From a checkpoint of a small CTC audio transcriber: batches of 384.
Rows from block 9 of a small CTC audio transcriber, named by matrix and row number. Each number is 128 + 32 x the weight over its row's rms, rounded and kept within 0 to 255. All counts start at 0. Numbers have three digits each.
After each channel's rows are labels from the 100 clips, of 14848, where the channel reaches its highest value: "lies over" is the class under the peak. Only what is clearly more common there than usual is listed. The data: telephone keypad tones over noise or synthetic speech.
# c30: last pointwise conv (model.blocks.9.c3.0.weight, 128x128x1), inputs 0-127

c30.76:184122082115127148147096142119142139156092144119167124108074145128144151134108137138134103121149132171132089136136138168175097138138213124118132158183146163129082202126160118104144136076128106155092153102090115184141143148156119103145121140081092054125123164141123111061115109177116124162130135103159207132103182172181147157095116174139127155100170131160139092084145155203145082192210
lies over: key "*"

c30.48:159165058193105099180151158128116163216118042148139242133123153184099143117119138157066126133099114104139135135177171113132212154085139122109141146110101093171111107134141125152126129147107130069126133143171111138156097137117098128156152112134136115129059087139109139107150101156153094156192156142127127100160099103076146117116131150128095093149127171123158108137182141087120093148187
lies over: key "4"

c30.49:117098140104162157170129119119121140121121120094134102207077120089142142204125135082142130144126098118168141146130108128141137110106177117146136164095120105118156148114189116138134135174155169145133127106147182121118158167075135109141068165107092182104172133178098156130095181104087138184106088175082124104076124092143174130094102081152085048092070123136069167121108107157161049178147
lies over: key "2"; key "A"

c30.44:110165097181150153116132173116172103163124167127142173147147116084107186206161117134094075081107131116121126128130159125131080124130178117162077069179092094096091209111073127084072158127082114159145082192120131108106116157157060135155161148110155112161128162128134106148078158098153104174130075102125063125159121146122135129189096138120144149135084117133118111132108126141198139075121
lies over: key "*"

c30.75:081150084159137133099126185174119178110136117174155121100104139116065147033047112111129100166138080146156100126101133102122086124131120129178107135148130101162170204109102155139096108130118156095102147122131095129128124150149113108115173164136099141136123132122176122146105099194114101141228156171097071114036131159100151140121131141132075137097101114084098100155145124089096059106129
lies over: key "4"

c30.99:149099147132138171146078094076154105110085118121173255126140107201107110138137146122147116163105123105088111127136120124101147090114170115065171094084169146125135231163116086117144152160102137053134073129117136104114134096115140147140108167146153135102093120181120147151104130090121118091129088129118072122059141147152155179144185141120112116120130149126121156081078113111128130117171
lies over: key "5"; key "2"

c30.95:104154133130168039108101167130072106121131162137099124078147183132113230123105034218200137119082115142201160174139098101165144106121101106139098166108089185122140125164085149144121176117108081095099111121082168133124139081152116098158118121119130134146106132100123118135142116126147065129149105167139156067116126144101104191120109120132158105153163127081110156150155145118127138143141
lies over: key "3"

c30.84:181131058160155160117114112163100131119148153089189077140174106103122143196158111133163116149148101087144153119158121123121080117144117133085102082137107145159210121096086126083122154162157147119131147152106082086095098120128170196139105146164129068165166157152108099159153132149174146117184140179070123144118079142060083145158110160094113059142131177147102121174142072119151110163145
lies over: key "5"

c30.64:149106118136085141214127158169098194143095085168120115165103156152153145088177058070101077119151135090157170141130117134128072112157155140109164106109132088198171085142148130105159137142123157120130149119169117098099075164154127126109119123119154096132111150097116125155125055153170135172109143122082255174151107125109115073112110132129094124131140183087147111157159124103142127084116
lies over: key "7"; key "8"

c30.110:093130157070084157122092124164077131077177147102113141083092163166139171160171160134210120125092134123155145057154126116166070092107200139170151181119136139148127169164139125138060132123075085056189109117151117127082150140127102139081172136156134123109103115103119101097071126128115149120073120068124153120112086101191101155095135108130088112095151121112096162099124125132110108142072
lies over: key "C"; key "B"

c30.21:174152104107140127097148078160134141116115117164080187115089112130193133136177109065108159133129079096102095153120094158135171100115085110183131114113103082082138098140071153121190072140132106093107173154116146111083132084112110120153191130143129147152141150117203088135095134095129111119153139094160167085130148154089141170153095105109078165154096082142073087151061187136155069097107
lies over: key "3"

c30.117:101170108060151129085104094146155127144138158096122179173094128129133165097114098080146129079124101162128095099068156122110087186145107046131150093126124111154140156139105155188147109094084102160169125106161113118112143130148107079124160097109105119082079128088146139118066103150158089133145133157119122175180075105126151134144164204183110096218158117111120076137170157140062123148156
lies over: key "4"

c30.74:111128100139070081193087135136158133143141128167101099108142188050212235196127029183178114129152080121150154162182123111151100120104141160089083130116144122106106125125119118190080107125080139117095094119135121147097158143128152125120137114078068173113099136147134146102103154158144096128135130112154190117139157155158136175109109152081152109137102136080127119121151145135101130114128
lies over: key "3"

c30.115:103121073128105109126146142083119101101121129140117115132147099130112078141176106114084002126116128131175091131094094148122090120122093168164230137087140136114122121146116107132154148096133103166146159085133174128139094162146132055126143158108133184150138113102155113123179092178106132169144140141157112102095151091191126071168185094139097097109105131098096074071143168082116109063125
lies over: key "A"

c30.118:125133151147181159108138123123146133159125120137159134184143159111111139132115168150159193102165100152129169133109113099173152128108130131094070087108160076129078162141105171145181075104144135139148139154118118054095085101116164106150117113080122113108066143077148128121091150105159117113131053135119130131113131146055119126198197171089183153102095112123129119144102146106211053056150
lies over: key "C"

c30.29:158126255136115165121117123118161151073095145158104109181120098169107171120184142136125139201174147133160089137151172125194130074129157129114107152128168136126139178107088110162144135135123076095121129090184122152100110112142122113140128121136107167089138126070110187133111119076099160089101095063123147137159190121101129188118127151123136112126154163116115135096115123124110158161096
lies over: key "C"

c30.13:152125093095165139156120130117125116133110147139139131193152083102099162098137143136064146119138121159167161127172131109174131152167182123136115110176083145127130146172111138129123137067129090134135085122120148119146136084053120172188127091119143104177140133104096103146111122137182110096171172133120137100104092147132136187159108210173097159086130166121220107092092101139114097253143
lies over: key "A"

c30.43:091136107104142084151047158156097146211161122172087112152125132076075107150117097096111075117109154106133137104117111121104149148123120137098196141085116131137178094058193161058194131088137125166160124121155122150113119122117103192082118155131168194138072111116119172182139103131099144134146119103118175126098155132058139144094106074142110121131081121132111091130105063120153129162092
lies over: key "5"; key "4"

c30.97:073082218111099114066065109087169197044174248168123153126138150165177148080181099116146134221136100148145076124128111149079075106099160122167121127132124145151118153138140073127084155130159142160146105150107120140191141155114118153111137142102112116128119147109147124110120099122090131094196092145128130153117126114101140124091133096110128095095139144123119144141126159149119136104137
lies over: key "D"

c30.89:141144230192170088247084131159143156141108115156120051110119115075113174104127067139107117186187101100155184137151130174149108133161140151078123120124096165103117169107135098100116121160108158100148110155127126093117159167082169134141092076125059169112142122146100135153132103122108135120131099088121160096153071157150136178128129102150162133099100141109088122135139131128124097132070
lies over: key "3"

c30.86:135142158213097053171111143143163132150133129120094112118155189083148198189111072139156077135186121145137196173145119097164104100133164110162114162120120115148147131070106166120125129081106177132140077120163114096143141126095130113113109111105115200123046149107141114166142137129192096158172143137200162119127130115071150164095140152131137133089159109058118134085135101120146157131105
lies over: key "6"

c30.109:141164115073153155093095075139121094114136138133129116168168139097206159192198147146117124145115168159135105138104106145104132124118160109114114172158137123149197062113105105169133184177100098148106160095116147126116084107084162133115150194153142086143157125227172103094152132133154146104131035129123135126136133092134176142114145184136086163133129116151144161222140149155121145094108
lies over: key "7"

c30.106:109131141110123120149155081084136060150172101080141143120195160088059132122160165101085098100096120144114087137155195146196164136115110174091123084107108126120145101107155135110109099089128152111113162125078095110115123174135139144117134103093147110192131112134155124128114083153140155093098182125114095092089073163211154071098142092127127081125158127146193173068056128112100156165129
lies over: key "9"; key "C"

c30.114:140138135141151202127107140132119146121172125105182104183132126124143160176158191073126094104132118162140179124063113105063170162106124134128144101125086120153104123134073156129139114121119131171124134104123139105098082106091097080200116149146099132121052088082133138140075101136164160166118051056141148180137058154076158127165166149169202141140095090131170119148125098108134124114142
lies over: key "C"

c30.101:146169135135116168151115133174167144138171134155139129138145147104128183097160131151112064043095104146123174135099128130138068144155137104206152105115127109174148196151109169122132139113167133127204139149136125077141143134112167125164085061130116165124164118135062100135085080089155144085143086103113182107152099127110141173124131163172159042130137185160089104160156110120110065088114
lies over: key "C"

c30.79:132176150151158148081165168103111094096092087128067142172113152107145079154165082067103193109095077100147138177142109066196101091119146152203129158092166131062179059136111148109156133136177098152132136134158074108113140100115184097147106137152133187141161129120092150047148170083142131112111122111125174118133120195141097149136132112094131090109122122145108130147116143113138128145179
lies over: key "3"

c30.78:148116128192135106108145138090123148172120056169122129090144119106043148055102126138219138127077128116160148086137100117072189115112108136128123152096105112166131160198102158137184134125140136073195133094129102114087104113137139107123143103101140133142097141175098093182158093129122149122077154142116212125128088130121131081113129120158063142111079132093071106139154110130197128157110
lies over: key "C"; key "9"

c30.94:137045129161163129105064108057082146169160118177132130134138138126128103068121099107117036104079138130109122113148077092098134090111118134128152131129109170124128155132174094154208110145036159172127072123107127133111180157135159143123089117125068146161167167151122187154110096101163102073127127136137126127100144162102124160095108085157058109116090147141123111131132085097143111068129
lies over: key "2"

c30.35:088255125144121087129097104061071109162079157122143139089143125098167087202119167143151169120125133102125131115164176122132137136146176117160168090174169069100159237120117152159118130141121184084094090106187142111080126152091154137110134107180123142131098139112097094142143108147104095125166132117113172120131126092105137141092144091145129140108139123088135134101104143104115120110141
lies over: key "7"; key "*"

c30.15:127126010164101112242146160189113141174162119125171104139137101081223127097100119195151121082153121094119138073121089115122139122132102135093125114128140122114136070103144106120133102150095125147160177113150185148145116110144185122116127105122150144145104151218114096121148117106120095107203124117125134097144119131172126145132141157112100113123133145132181132176165174114154136132190
lies over: key "*"

c30.23:152107200179119152174144187158117120146077071126106050149115131186126142121162103113042151128214120138109184164133144138152083181139129127145119095118127138090123215082108103107161128140132101113148078137076098072107168109105128082129139104125131064107082132142123144108119121135124097132088116147154192115150148131122118085139119172119096159156086096171086147122075157096144131171120
lies over: key "2"

c30.10:161134165128161192147128158183103111202096100130175090124089142153141161110112137098119108143122184129153228099157180145121089126075106110127112152125198093137185120119098076145189116108133103085146116142148148123132127106101114084118146158125136149070094142155121188179061103122121147103146140064135130054092098120145116190089133114144121142149118151093136138136150165111075072105082
lies over: key "C"

c30.45:050137120115138154103095197115167147086075100195075110181120150126104146175101112069094089168171104104134147120145115104107081156116096100114154128134152175201192098116120158076161135204126121120117144106130158123121117138172120159071123169126086131117108147122129127144156083179099104144114112125146185148132127104168139084117138093128020104113071198113129124128117120123121096130113
lies over: key "9"

c30.5:139165200104103131120148187078202129085122193107091106139086134194107153019081119104130121208134134085119089121117118100162084194104116087130121131148163159172139114117132120076135121141148149111103114088145088145155088120157139107090139145148172118158121140095148152195165164171125122160134095137134099158075126199086127166135110143121121184128127091126126122155115104092142148086128
lies over: key "6"

c30.61:186135093074153143061118156136150157065181200112171179157125095213188096131101150158130134218130143142121141137116143093175102138143129100143078084142078131116133160122133097164048130126132081126102114101114118094112171098062137114093126135108091099172147134127131161166097128151108150081144101138115146122206141190172121103131128160115116173121111154099148163150152132109144110172112
lies over: key "D"

c30.126:163142093174154178116105083120088125158134119117130107115120109106111178087129125157115173078110121123086148091140140138102104107163117125135145114155100126112160146115113135102130148130150126135114118200124115124093122160187113098139128104117133070151157148200207064194092132108117062093178129122183059077163173079031116145191103107108153155105078112111081110097107193126149127116125
lies over: key "3"

c30.60:138133045152114209160120198128169156131103139218127125156116130163138182097042115132200112125058149066121088134106145152147131125125143118109084107123152171162157157119107119098098100142149141085127171124147122057166109152132143129146085168096091127132149134152126141207152100141100154141133126099149194168091127155121122086084088129160087063132121131094152130120139117154127126119078
lies over: key "*"

c30.88:152121098130141147129120148138109095141124092135158122117125109158174146084094116109109110114073124134154116157076127151237096133149145147159142116152074176104135155170138134159202158185181162125110123110138068127115161134097173113124133058066111105096214118131074112134126081083101123114129129134133102122158141109170135160119123071088169104158110194103145152064098135140104043171140
lies over: key "A"; key "3"

c30.0:146053107180098171121078195098138120114136128078154140138120087170198135080079095122125054139138137090150165131117144154126165093131121098194130140113158190142155142131086138143114078135132113060126152109130106122102094173158088146124160158131134166114110071136124133163115151112153131139199092116134100115041136181112118174099113104125172090103101132053136116169149151087145129116070
lies over: key "5"